config = dict(
    hop_length=320,
    input='log_mel',
    tokenizer='word',
    encoder_activation='silu',
    encoder_padding_mode='reflect',
    encoder_stem='deep',
)
Rows from block 9 of the audio encoder of a small contrastive audio-text model, named by matrix and row number. Rows with one number belong to one channel. Each number is 50 + 15 x the weight over its row's rms, rounded and kept within 0 to 99. All counts start at 0.
After each channel's rows are labels from the 100 clips, of 14848, where the channel reaches its highest value: "top examples" is what is common among them. Only what is clearly more common there than usual is listed. The data: songs of 200 made-up bird species, synthesised, often over outdoor noise. In brackets: how many of the 100.
# convs0: expand pointwise conv (encoder.blocks.9.convs.0.weight, 384x96x1x1), inputs 0-95
# convs1: depthwise 5x5 conv (encoder.blocks.9.convs.1.weight, 384x1x5x5), a 5x5 kernel
# convs2: project pointwise conv (encoder.blocks.9.convs.2.weight, 96x384x1x1, transposed), outputs 0-95

convs0.73:69 36 70 66 47 69 47 40 65 84 61 60 66 54 65 56 43 63 48 36 66 66 48 81 22 26 26 46 55 72 65 54 52 63 41 66 38 61 30 47 37 68 58 39 50 67 47 54 65 22 55 63 58 43 35 56 51 54 46 36 63 71 34 50 55 48 45 81 50 32 44 41 45 25 70 40 43 31 55 73 51 69 60 34 71 70 31 69 22 21 45 27 55 66 55 56
convs1.73:40 36 43 48 47 37 38 33 31 34 52 54 46 53 54 65 71 64 64 58 65 80 66 81 73
convs2.73:32 29 65 62 52 57 20 44 41 45 38 48 40 50 28 35 47 42 49 76 42 30 44 62 39 68 21 68 48 53 34 57 61 42 42 70 89 44 43 87 38 60 54 32 42 43 55 44 40 58 30 78 48 50 50 55 64 62 74 49 53 20 75 48 39 36 87 31 58 51 32 65 36 63 59 52 58 65 52 45 27 14 59 32 47 59 64 44 36 43 45 52 68 60 62 48
top examples: stream (47); buzz (36); first syllable: buzz (31)

convs0.153:53 57 54 61 62 48 22 28 49 58 59 50 69 56 40 68 73 39 31 62 64 27 58 56 61 36 57 67 61 80 16 73 46 61 67 50 85 51 36 43 51 43 49 53 97 48 54 43 60 76 51 41 45 50 51 36 65 75 60 40 41 39 40 34 43 43 35 45 57 49 63 38 64 40 61 24 49 80 64 41 60 53 29 25 59 72 53 52 63 28 67 31 43 63 30 48
convs1.153:54 49 58 42 32 38 38 54 41 31 43 55 64 51 49 55 52 49 32 17 51 53 45 17 10
convs2.153:47 57 76 51 57 56 41 30 52 50 37 69 42 71 47 52 78 75 45 45 49 60 33 53 58 49 46 69 77 49 32 50 62 44 78 68 28 48 36 59 74 68 62 52 45 73 55 38 68 62 46 61 17 76 35 81 60 42 64 80 38 47 78 72 53 57 19 28 45 38 60 73 66 47 45 43 24 72 39 31 48 30 42 70 60 52 39 53 56 58 50 47 53 56 57 62
top examples: downsweep (59); dip (40); first syllable: dip (37); first syllable: downsweep (36)

convs0.105:76 65 15 55 72 67 62 40 60 59 69 56 65 48 37 70 42 65 63 51 58 45 41 42 24 59 45 67 72 65 60 47 43 56 56 35 54 43 41 28 43 33 84 42 45 46 38 58 51 53 37 72 61 47 43 55 28 57 52 34 41 31 31 49 38 46 25 52 57 85 89 40 58 32 54 48 42 85 59 47 55 63 35 67 46 75 46 58 54 37 81 26 54 60 42 30
convs1.105:60 46 42 44 62 74 70 73 70 69 43 44 66 40 35 74 62 52 64 72 72 45 30 45 59
convs2.105:53 59 31 74 62 28 65 32 46 44 58 75 49 68 34 46 52 27 62 31 34 40 61 30 54 60 55 45 34 56 44 48 37 47 59 79 56 60 35 62 48 73 65 65 72 28 78 45 39 25 40 39 63 57 18 51 57 60 55 27 19 77 34 73 46 15 53 70 54 61 54 35 47 77 51 47 50 38 54 40 54 68 75 36 55 46 68 62 70 59 36 55 72 36 51 49
top examples: downsweep (65); first syllable: downsweep (57); fast repeats (51); high song (51)

convs0.299:77 68 38 65 77 55 39 51 64 44 74 34 79 65 54 78 43 60 68 48 59 39 40 45 20 38 32 51 51 48 53 43 67 91 49 18 57 58 43 34 56 48 39 75 61 45 50 45 46 50 42 62 43 56 56 27 38 60 63 44 46 39 47 63 34 40 14 75 59 51 66 50 42 25 43 58 56 65 72 71 48 53 65 67 46 76 47 63 60 65 74 36 48 48 43 20
convs1.299:81 68 74 59 43 64 60 69 53 30 75 57 50 51 37 71 57 54 48 45 74 70 60 45 41
convs2.299:40 52 44 66 25 69 40 40 66 28 69 56 44 35 63 13 30 59 61 73 48 88 61 45 62 44 44 20 51 47 63 31 24 73 40 38 24 50 87 56 54 53 48 53 33 76 37 67 48 54 41 44 38 57 64 51 44 62 30 67 59 48 54 37 38 65 28 75 34 26 50 69 37 57 32 56 41 42 81 41 56 36 30 58 58 57 59 57 65 53 52 47 45 50 65 63
top examples: fast repeats (69); click (53); first syllable: click (46)

convs0.62:28 67 45 50 82 36 47 34 55 54 26 36 37 26 56 92 66 30 45 43 47 50 60 61 52 19 58 41 47 49 35 65 74 65 57 58 53 37 49 46 38 43 63 65 60 37 47 56 65 43 53 50 68 69 33 42 70 85 46 59 59 51 44 52 25 45 14 45 53 49 34 59 48 50 49 26 48 69 50 46 56 35 48 24 52 58 74 65 48 34 80 46 36 51 14 72
convs1.62:35 34 28 31 24 34 51 34 46 58 25 29 30 41 34 24 32 41 44 52 47 45 52 48 46
convs2.62:33 34 86 38 36 46 29 51 59 35 47 51 29 57 31 64 38 46 60 79 38 57 40 59 43 55 30 50 68 61 39 65 59 39 58 36 58 48 51 61 58 53 42 46 51 43 45 31 46 54 72 60 48 50 38 60 75 55 30 69 82 72 74 47 70 68 45 45 51 17 63 75 30 85 60 68 47 55 17 42 63 33 43 42 39 62 51 42 48 55 59 67 20 17 45 56
top examples: stream (39)

convs0.214:51 34 51 54 43 70 88 84 40 66 48 78 52 52 59 54 24 59 59 44 47 37 70 44 44 75 33 60 60 47 62 36 66 35 66 26 46 75 47 64 60 77 34 50 47 57 37 52 42 29 73 32 47 36 34 29 63 53 38 24 58 63 64 40 84 39 34 66 57 42 66 63 53 69 45 59 66 40 55 46 48 32 51 55 39 39 05 31 37 60 39 51 59 59 42 49
convs1.214:66 75 66 48 38 57 68 81 62 49 64 64 68 69 53 41 35 37 45 37 36 32 33 39 37
convs2.214:57 42 56 34 45 46 50 58 42 39 45 40 36 56 39 55 46 32 51 69 35 28 77 75 43 66 33 55 33 57 57 73 88 26 56 45 59 48 39 57 63 72 19 34 49 41 68 19 43 53 66 43 58 44 37 42 53 78 49 64 82 71 25 70 66 45 47 42 42 42 82 38 45 61 26 53 76 51 45 31 52 39 62 45 34 47 41 61 26 48 39 57 43 56 25 27
top examples: harsh note (100); warble (48); first syllable: warble (47)

convs0.345:58 55 47 34 58 78 93 46 51 33 51 50 52 68 31 52 27 69 36 40 28 45 59 20 43 60 38 54 44 75 41 58 60 57 53 19 80 81 34 58 68 30 42 44 31 49 53 50 43 71 55 49 38 54 62 03 38 37 73 58 43 65 41 36 58 36 50 32 57 57 56 52 62 51 42 42 62 93 51 48 50 56 49 64 47 41 47 41 69 41 68 53 34 60 57 35
convs1.345:33 34 25 22 43 32 27 21 30 52 39 52 41 44 45 47 59 59 75 67 54 48 45 55 60
convs2.345:62 54 52 38 58 31 51 46 59 68 42 41 50 83 50 74 48 43 48 40 49 17 54 56 62 59 35 73 56 51 58 45 78 34 53 60 71 61 18 50 49 35 37 48 65 25 58 22 42 52 43 52 43 78 50 31 37 47 49 43 45 75 48 69 54 25 65 47 61 70 74 50 49 65 45 19 55 49 19 47 45 58 59 53 58 68 67 43 32 59 19 66 58 44 16 18
top examples: harsh note (63); pitch: middle (60); first syllable: click (34); first syllable: harsh note (34)

convs0.16:76 24 67 75 24 75 49 43 42 73 56 71 53 56 59 33 34 67 27 48 57 57 99 85 48 61 25 55 45 69 49 39 27 53 74 48 20 62 42 52 57 44 57 34 50 46 46 34 48 46 50 51 58 35 31 65 55 58 45 39 56 63 59 57 48 57 68 50 47 38 58 45 70 44 76 30 34 28 43 60 48 57 67 43 49 41 13 44 34 34 40 51 65 61 55 40
convs1.16:44 28 24 46 49 43 51 52 60 60 45 51 51 55 44 46 49 53 75 56 37 55 81 94 68
convs2.16:46 40 62 66 52 65 26 48 69 36 62 55 54 36 37 38 38 56 75 94 82 62 21 50 52 62 31 39 42 42 37 48 62 45 38 57 71 22 48 63 50 42 62 40 41 51 29 49 37 72 39 71 33 51 62 41 36 52 69 59 49 29 76 56 50 29 81 46 61 32 50 73 45 53 47 54 51 64 86 56 46 23 34 33 42 49 57 42 59 51 49 71 43 58 54 82
top examples: steady whistle (77); pitch: high (50); fast repeats (49); first syllable: steady whistle (49)

convs0.187:41 54 38 47 39 41 63 51 32 27 43 79 39 51 44 63 16 64 37 27 43 38 77 46 55 60 26 49 49 50 32 45 63 58 48 57 19 51 33 58 53 54 48 54 59 53 60 58 28 23 52 49 33 48 59 40 49 33 67 49 23 57 49 43 99 66 56 67 58 64 65 47 24 41 26 52 38 41 39 56 37 41 55 42 62 21 47 30 63 83 40 51 56 60 57 42
convs1.187:46 35 27 29 32 52 74 82 65 46 64 36 18 34 51 51 69 47 58 53 54 42 39 47 49
convs2.187:89 57 34 51 51 57 84 52 52 60 57 39 68 67 80 67 74 47 40 21 52 41 50 56 44 54 70 69 44 54 58 44 60 42 52 38 69 40 40 53 43 27 39 40 59 00 35 33 42 68 68 62 65 51 48 69 27 48 83 29 38 60 39 69 80 35 54 50 48 54 49 60 26 31 50 60 49 42 36 40 59 78 54 48 46 63 48 51 58 74 57 45 55 55 33 47
top examples: harsh note (98); dip (60); first syllable: dip (42)

convs0.262:53 36 61 60 30 68 89 87 44 57 52 74 51 61 46 39 39 62 44 80 62 37 44 46 54 54 60 58 24 30 43 44 50 30 70 53 47 57 58 64 35 57 32 44 61 61 42 54 71 55 69 50 52 22 50 16 48 52 49 25 43 54 56 16 62 37 55 57 49 32 43 55 60 57 24 48 56 43 76 67 74 46 59 56 46 58 14 25 41 79 38 62 57 40 64 46
convs1.262:59 58 52 47 45 58 59 66 62 54 68 60 62 58 61 69 68 89 76 68 66 59 61 68 61
convs2.262:41 38 38 32 33 45 63 61 49 55 53 55 35 49 57 73 44 53 52 64 29 30 66 55 53 47 26 49 28 43 45 61 76 41 60 58 49 34 44 79 54 22 41 45 22 24 45 28 41 27 69 79 29 49 32 55 67 55 36 68 63 83 52 53 81 14 45 42 39 44 72 51 49 72 47 34 54 42 70 48 39 53 62 44 34 38 58 66 35 59 18 56 38 59 55 33
top examples: harsh note (100); first syllable: harsh note (75)

convs0.217:87 45 36 47 73 53 37 35 28 63 47 51 37 51 49 76 51 48 33 61 55 33 48 50 51 60 36 44 42 51 37 50 60 41 48 52 85 21 31 61 55 32 37 10 37 71 46 84 60 49 47 56 36 45 54 46 50 57 76 30 64 31 64 64 59 57 45 54 73 51 80 47 57 55 49 67 80 78 71 50 38 71 33 50 53 39 40 38 58 21 74 37 54 48 63 52
convs1.217:64 54 47 39 34 56 64 39 38 25 65 67 49 32 28 64 61 51 28 24 54 58 56 29 27
convs2.217:48 41 60 31 53 53 35 58 75 59 57 37 48 65 41 34 62 74 49 58 51 74 48 47 74 42 45 75 49 33 67 65 63 79 61 56 33 28 70 33 31 38 66 73 56 61 50 74 25 69 44 43 63 46 48 64 39 27 34 71 29 40 51 31 24 39 59 55 53 33 53 84 29 29 64 60 43 55 64 30 55 39 26 32 34 63 51 46 54 75 43 73 36 42 70 53
top examples: click (46); first syllable: click (38)

convs0.10:96 49 70 63 49 59 53 50 43 66 68 70 37 62 65 36 41 57 49 81 73 47 23 57 36 74 50 59 31 65 59 57 51 50 45 59 37 78 48 90 73 28 32 51 36 60 55 61 67 51 40 35 58 58 58 52 41 55 40 48 63 54 57 35 59 42 73 60 60 73 45 36 63 60 57 40 50 42 35 66 49 65 77 62 17 62 42 23 48 54 31 49 80 38 54 42
convs1.10:50 38 40 32 48 51 43 48 38 52 54 46 55 37 99 37 41 47 38 77 50 43 47 43 56
convs2.10:41 38 24 47 63 47 72 58 45 62 40 51 49 71 49 61 54 54 59 22 40 64 74 63 43 36 74 49 34 31 75 58 45 58 54 36 27 53 56 18 50 51 25 67 58 38 77 59 34 60 82 60 58 55 25 56 37 57 53 57 26 61 54 41 47 42 68 37 50 65 35 60 15 41 60 71 34 48 44 61 29 42 62 40 39 77 74 37 41 65 45 64 11 43 53 46
top examples: steady whistle (54); harsh note (42); first syllable: harsh note (39)

convs0.331:59 48 49 82 53 57 46 45 77 52 77 50 33 47 70 60 23 71 59 40 42 46 55 50 27 44 45 59 50 45 71 44 64 91 42 36 40 94 38 57 63 60 25 74 42 53 54 51 66 64 27 70 48 54 50 40 47 67 67 49 46 36 49 58 53 42 29 79 72 54 69 49 27 46 50 58 57 50 62 73 33 32 68 54 65 76 35 60 50 74 59 38 40 71 39 53
convs1.331:55 62 49 48 73 46 41 48 41 73 39 49 59 63 64 28 28 46 78 79 34 29 44 63 62
convs2.331:28 53 46 27 81 50 63 65 48 57 48 33 29 57 63 64 56 31 40 50 50 32 65 69 66 37 50 72 61 45 58 51 82 30 59 21 42 78 47 17 39 53 29 68 81 37 57 42 30 59 56 23 66 55 16 54 39 53 65 48 41 66 29 63 45 53 36 54 68 47 62 59 49 23 63 23 63 55 27 58 50 34 46 72 59 41 65 53 44 50 34 55 40 64 50 45
top examples: fast repeats (60); high song (57); arch (46); click (41)

convs0.77:63 43 41 51 73 57 54 35 54 44 51 56 50 78 44 54 58 55 61 44 35 57 58 42 57 62 42 76 70 44 59 61 61 55 23 48 31 60 82 38 39 23 63 41 72 28 43 45 43 40 09 43 59 58 52 39 34 33 64 46 33 58 43 49 46 51 41 79 33 72 60 44 73 26 21 45 37 48 47 51 59 33 42 67 38 67 45 57 61 82 44 72 90 45 77 58
convs1.77:61 61 59 60 46 47 49 53 46 32 46 64 51 43 34 30 24 16 22 18 51 61 49 39 48
convs2.77:45 42 57 70 41 21 50 09 75 60 65 61 62 73 40 49 15 46 41 31 66 71 53 41 32 35 36 38 53 60 41 42 34 52 61 38 65 47 29 69 63 59 46 37 23 52 10 44 58 44 54 45 64 47 53 57 59 48 79 64 49 44 57 60 42 46 36 49 31 55 52 40 35 83 66 56 38 35 10 63 39 78 62 37 40 50 59 35 67 60 56 40 58 52 42 63
top examples: fast repeats (91); upsweep (57); click (41); first syllable: click (36)

convs0.91:95 67 27 58 73 47 57 52 62 51 62 52 76 60 40 65 44 86 62 50 54 48 35 44 27 55 25 75 60 55 41 47 45 70 63 37 49 29 49 25 27 25 69 68 64 42 45 41 48 49 44 75 61 57 40 33 41 67 48 27 42 45 37 53 43 44 14 50 71 78 77 61 52 36 36 52 51 67 61 47 59 61 49 58 37 74 54 41 49 50 72 37 57 50 48 30
convs1.91:61 50 41 36 48 75 86 64 54 49 40 61 64 48 29 83 68 45 45 48 76 46 41 53 49
convs2.91:45 60 33 41 55 33 47 15 44 24 66 76 49 37 39 57 41 22 65 32 52 62 60 21 65 38 51 36 37 53 63 52 41 64 56 72 34 48 39 60 58 61 66 47 67 55 58 67 24 32 44 61 48 54 34 45 39 37 47 26 24 82 43 68 32 19 39 69 59 63 45 65 57 68 52 20 32 33 72 40 44 43 50 40 52 44 72 65 61 58 33 42 67 51 77 57
top examples: fast repeats (57); arch (53); click (50); first syllable: click (35)

convs0.60:37 35 33 30 53 79 43 60 56 47 36 54 50 56 73 74 70 39 76 37 36 86 44 41 49 41 45 29 67 38 52 47 40 48 65 64 58 39 46 29 33 69 43 75 50 39 46 43 56 27 65 74 46 35 21 47 57 51 51 46 75 50 46 62 50 92 56 82 41 54 45 37 37 37 43 63 61 49 34 43 43 57 30 49 78 34 46 50 77 25 82 55 48 58 38 53
convs1.60:29 43 55 59 57 24 45 51 53 47 14 44 71 62 50 40 34 50 55 61 27 23 32 40 62
convs2.60:37 77 52 48 38 32 34 53 77 59 52 68 52 79 27 41 32 63 53 35 57 60 50 21 41 32 58 51 60 29 71 70 25 83 81 53 36 53 47 38 53 45 44 61 41 53 46 60 46 50 53 19 29 38 28 37 40 33 37 44 62 85 47 32 66 71 52 77 39 56 65 72 47 48 64 52 38 24 49 37 31 50 31 63 25 49 42 40 40 45 52 64 42 50 62 49
top examples: downsweep (95); first syllable: downsweep (88); high song (52)

convs0.61:68 44 23 42 49 72 99 50 56 51 53 52 51 49 42 70 35 53 37 42 52 31 55 37 26 73 35 42 56 80 65 71 65 31 61 44 59 53 32 50 38 42 82 32 48 55 47 51 50 38 55 64 40 44 43 42 45 35 36 40 19 89 46 36 55 30 40 43 57 70 66 38 42 55 67 45 45 81 57 31 36 43 33 44 44 46 44 64 68 40 63 44 33 77 53 56
convs1.61:60 56 43 51 57 35 33 37 40 38 70 51 40 38 49 61 53 67 57 61 81 78 85 62 61
convs2.61:38 44 61 46 70 54 33 61 50 36 74 45 30 46 31 62 28 61 57 71 39 41 74 42 55 33 28 57 48 45 42 52 76 36 45 52 59 82 59 73 43 52 53 31 52 60 62 40 43 35 24 67 27 54 44 40 64 46 48 57 61 34 54 87 31 24 74 51 71 51 54 51 48 60 37 43 61 45 24 24 38 48 67 25 75 86 65 40 20 60 47 39 50 35 45 40
top examples: harsh note (41); first syllable: harsh note (35); first syllable: click (27)

convs0.39:61 59 53 51 36 64 44 32 73 24 50 49 55 70 73 51 74 58 42 45 48 44 50 71 33 71 59 69 49 48 56 46 13 33 84 25 15 48 71 48 44 31 38 53 59 50 38 60 56 71 59 46 59 71 31 32 42 78 36 34 55 55 71 56 57 53 75 62 50 50 66 58 54 52 41 51 38 57 66 60 80 69 48 21 57 39 27 46 71 36 46 68 57 75 55 64
convs1.39:32 77 68 26 22 39 69 57 31 32 35 60 55 35 42 46 56 40 35 40 63 59 37 43 54
convs2.39:56 60 74 43 18 36 42 54 69 67 37 50 75 84 46 53 61 59 53 34 48 51 36 45 78 54 47 73 61 49 39 35 18 37 76 58 40 43 30 42 58 48 62 57 77 52 38 51 53 35 58 36 20 56 33 53 58 48 40 40 68 57 72 60 68 61 34 67 41 40 54 52 45 76 50 40 55 69 27 37 62 42 55 77 50 27 32 36 58 31 63 60 13 53 34 68
top examples: downsweep (60); first syllable: downsweep (53)

convs0.260:67 55 26 33 76 47 68 56 28 41 19 41 57 56 41 64 38 46 41 40 50 41 40 37 52 43 45 51 41 48 14 63 27 32 47 40 43 41 51 40 44 25 57 46 55 52 48 50 48 30 59 68 72 67 36 77 39 35 56 17 51 79 38 49 42 51 36 41 82 88 65 47 50 52 60 26 77 60 43 48 56 49 30 43 09 62 43 61 37 33 64 45 57 55 43 31
convs1.260:44 56 40 53 71 40 44 36 44 63 55 52 39 25 30 50 81 72 66 63 20 60 71 52 41
convs2.260:44 23 74 35 72 58 39 46 53 62 29 21 38 46 58 82 52 35 21 44 35 53 59 56 87 54 53 52 80 39 50 45 79 57 34 59 44 47 44 29 62 67 46 56 55 57 36 43 65 44 51 56 44 53 36 53 71 29 54 59 57 57 51 54 45 32 57 34 50 32 62 51 33 54 70 17 58 62 43 63 52 34 52 45 60 45 81 30 55 52 23 74 29 41 14 30
top examples: fast repeats (72); reverberation (66); text has "room" (66); text has "reverberant" (66)

convs0.200:64 54 61 55 83 61 32 38 67 38 82 35 50 60 47 65 62 29 58 40 60 44 56 52 55 38 35 56 80 55 48 43 66 83 38 57 57 39 42 36 61 30 18 63 80 56 63 47 45 64 44 42 18 55 59 36 48 71 85 67 57 27 64 62 44 36 18 60 57 56 60 42 37 39 44 43 57 47 86 39 40 67 48 44 76 48 55 39 66 66 57 49 28 41 54 60
convs1.200:63 70 73 48 36 54 47 48 31 23 37 53 71 59 48 53 63 63 21 32 69 60 49 33 33
convs2.200:44 41 64 30 29 40 30 45 55 54 72 42 49 46 43 40 55 78 50 53 45 84 40 72 42 51 44 59 34 56 56 40 54 58 49 46 59 37 35 38 65 55 58 73 53 64 33 46 45 58 49 95 57 65 42 60 50 35 53 66 57 18 71 33 37 31 42 10 35 46 51 62 26 68 56 81 41 29 48 44 59 27 39 28 31 58 62 46 61 60 77 58 22 52 43 67
top examples: fast repeats (51); click (40); first syllable: click (25)

convs0.184:42 19 42 46 33 48 73 64 56 41 57 50 52 46 54 52 66 50 46 26 37 33 61 39 54 52 57 61 63 52 57 48 57 69 30 67 56 52 53 36 44 73 36 41 33 48 86 48 45 58 46 75 63 01 56 60 57 39 56 41 43 66 26 31 50 80 58 81 20 56 49 32 38 23 31 62 43 24 47 54 37 32 67 38 77 51 25 43 48 77 43 50 47 60 61 53
convs1.184:65 42 30 15 33 58 46 22 29 45 66 60 43 42 49 59 57 52 64 84 50 54 45 46 59
convs2.184:58 64 41 47 55 41 67 36 23 45 45 76 48 54 32 40 63 47 77 56 30 24 47 35 43 74 44 58 49 60 59 69 33 63 58 48 50 50 35 75 25 43 31 58 57 24 86 45 21 29 44 47 52 70 33 58 68 52 58 29 50 27 43 37 61 57 83 54 44 49 30 60 63 51 44 55 53 53 43 23 59 34 45 36 79 41 46 76 62 52 61 69 87 39 51 56
top examples: text has "over" (93); rain (79); first syllable: arch (25)

convs0.28:76 26 51 29 43 51 52 53 65 60 31 70 67 67 64 64 22 51 67 27 45 34 30 46 58 60 22 48 61 72 75 64 78 35 58 56 65 34 38 84 41 76 47 36 40 60 56 81 47 13 56 46 51 51 45 33 41 50 56 36 65 68 55 24 62 47 64 76 48 35 28 60 40 66 43 53 35 43 41 71 54 45 46 45 60 57 52 41 51 33 49 24 66 52 58 56
convs1.28:49 44 52 52 51 47 50 53 50 42 70 71 66 61 48 50 55 60 60 45 79 88 85 69 59
convs2.28:59 57 59 29 61 29 59 48 10 24 29 55 46 45 68 46 64 24 24 59 62 44 68 73 45 56 39 44 36 39 68 53 79 27 42 34 56 52 53 42 23 57 82 40 41 33 49 50 28 33 68 68 65 52 57 45 62 63 52 36 42 51 60 57 49 35 68 48 61 51 55 69 30 74 56 11 71 83 49 46 45 42 74 35 53 46 41 57 36 64 29 52 59 46 41 56
top examples: downsweep (56); high song (55); first syllable: downsweep (50); first syllable: buzz (30)

convs0.176:87 59 41 63 73 76 72 51 45 69 58 81 40 51 42 76 30 42 51 40 45 54 58 27 70 55 31 44 45 81 42 50 42 43 59 32 33 53 40 51 63 38 57 35 57 62 60 45 65 31 45 45 40 34 37 37 49 50 59 24 40 48 51 21 50 49 25 53 63 67 75 31 68 51 53 27 51 53 62 42 55 59 31 49 19 62 33 34 54 31 66 10 67 62 44 58
convs1.176:51 46 56 58 51 56 67 86 81 62 57 71 71 47 43 67 79 71 57 44 55 58 43 51 44
convs2.176:67 54 16 36 78 20 67 29 37 30 41 75 49 46 42 63 46 30 56 48 26 50 67 54 40 54 45 43 38 53 37 54 49 56 73 52 52 71 59 44 46 58 46 51 50 29 71 60 42 27 63 47 62 49 15 64 62 46 43 23 36 70 39 55 43 42 58 61 70 60 59 25 54 68 45 55 83 76 50 35 46 62 78 27 57 44 46 64 77 40 26 46 55 38 63 27
top examples: downsweep (100); first syllable: downsweep (71)

convs0.64:35 64 42 67 50 46 48 48 39 24 58 42 48 47 39 73 71 54 43 44 19 66 66 25 40 60 68 47 47 60 19 66 58 20 39 44 50 28 39 57 46 44 69 69 59 52 40 55 37 55 25 69 19 46 28 32 45 46 79 43 42 33 12 59 40 39 59 50 62 94 63 39 58 24 47 56 52 51 41 54 37 70 38 68 36 50 46 52 59 50 33 44 55 79 59 43
convs1.64:38 63 80 62 60 31 51 59 52 42 40 51 49 23 27 67 69 33 44 44 69 45 24 37 45
convs2.64:45 53 54 58 39 62 52 44 51 58 62 43 77 52 80 40 37 48 41 37 41 50 34 50 46 39 42 67 49 31 48 18 32 66 53 49 70 40 53 51 45 35 47 61 64 30 44 50 31 68 39 61 72 48 75 90 54 54 65 39 34 28 34 43 63 17 47 56 51 59 45 52 26 52 98 49 30 37 72 59 31 63 49 37 33 42 63 44 46 83 66 59 76 39 50 68
top examples: fast repeats (45); click (41); first syllable: click (30)

convs0.129:69 74 48 57 60 30 56 48 55 37 29 74 37 64 57 52 70 70 45 09 48 62 75 58 33 49 37 65 43 41 38 46 52 59 71 45 34 45 41 77 49 53 46 49 49 51 51 72 51 33 14 46 54 55 52 33 70 79 52 42 56 56 23 44 79 80 57 73 41 62 54 59 50 42 39 47 54 37 55 47 60 48 67 32 25 33 35 23 73 54 25 36 75 55 53 33
convs1.129:35 45 67 79 62 18 38 46 67 65 43 47 40 64 68 57 47 34 45 32 51 68 69 63 35
convs2.129:18 53 66 62 52 45 29 63 58 42 34 50 75 56 18 55 42 60 30 55 48 73 37 36 49 36 59 55 47 34 44 54 56 58 63 48 60 66 51 13 29 42 56 56 62 81 41 58 63 64 88 46 18 73 61 37 66 56 40 64 49 49 47 46 43 51 50 57 57 56 54 63 81 42 52 46 46 64 70 64 19 35 26 71 33 38 56 31 66 43 34 77 31 55 49 67
top examples: stream (45); crickets (32)

convs0.285:33 33 53 49 27 42 44 55 60 42 78 29 48 31 49 28 57 43 52 44 63 64 38 38 46 67 55 63 48 64 47 37 38 53 42 61 39 72 59 47 54 58 57 35 56 51 71 49 60 47 48 39 22 42 60 46 38 58 35 72 52 63 59 38 68 89 79 62 31 40 53 47 46 38 60 91 40 34 67 16 39 80 54 42 75 10 36 33 63 49 37 42 43 44 43 78
convs1.285:45 52 61 38 42 65 63 70 55 61 65 75 74 54 61 65 77 73 60 67 58 65 72 59 57
convs2.285:81 46 82 29 27 58 29 68 36 40 42 63 50 70 32 41 48 66 34 63 79 68 50 43 58 47 46 47 43 45 29 63 63 27 48 71 43 48 44 57 82 47 66 50 29 49 65 31 55 72 67 39 33 59 52 41 53 57 40 57 69 39 43 32 51 44 40 42 59 27 75 46 50 44 49 40 52 42 93 23 40 28 45 45 23 70 49 34 42 40 45 54 30 55 55 80
top examples: text has "over" (100); stream (87)

convs0.99:53 51 51 35 39 44 25 54 44 47 69 49 60 69 59 37 31 71 36 52 43 23 50 49 31 42 46 75 58 61 53 56 58 70 53 65 64 79 26 54 39 46 36 59 46 68 99 34 54 72 55 36 70 42 66 49 44 53 63 63 57 47 73 58 52 59 52 58 40 41 57 75 19 58 57 58 53 36 58 47 54 42 75 49 58 41 30 66 12 31 35 48 29 62 45 34
convs1.99:32 38 44 45 59 34 37 45 48 56 57 60 61 63 59 68 87 95 64 46 52 50 59 49 42
convs2.99:25 42 59 40 55 51 49 22 39 66 68 60 48 39 39 32 06 00 55 55 43 34 67 53 24 37 20 34 57 59 53 64 57 64 52 52 56 68 54 41 54 60 42 70 61 54 62 52 54 62 43 14 69 28 43 55 39 56 57 45 39 34 35 44 33 44 63 36 42 62 57 27 58 52 57 61 62 59 48 75 58 50 46 46 41 62 59 49 79 49 23 40 51 57 84 30
top examples: click (76); first syllable: click (74); fast repeats (56)

convs0.353:40 40 59 40 37 51 72 48 46 77 38 58 40 22 61 40 52 40 44 54 44 75 55 57 30 53 55 36 62 78 65 41 61 48 59 47 46 64 53 74 45 59 52 20 18 54 64 60 32 38 40 47 46 15 43 58 44 53 34 46 37 90 53 36 73 66 66 77 29 45 28 65 27 46 58 39 26 50 23 32 40 34 55 55 49 44 35 63 35 54 44 58 66 52 78 78
convs1.353:65 60 60 69 45 44 40 47 58 37 56 33 53 51 14 70 66 67 66 45 44 40 39 33 17
convs2.353:34 47 23 64 61 45 69 31 33 73 32 45 48 36 68 67 63 38 37 37 56 49 51 66 58 47 32 40 37 43 29 64 45 15 67 56 54 76 29 27 51 50 31 75 43 25 58 35 58 24 48 17 68 53 39 41 52 62 70 26 38 59 58 46 61 45 57 42 61 62 69 58 37 63 58 52 69 63 58 56 65 88 76 60 60 37 64 66 66 54 55 37 60 57 49 28
top examples: downsweep (67); first syllable: downsweep (41)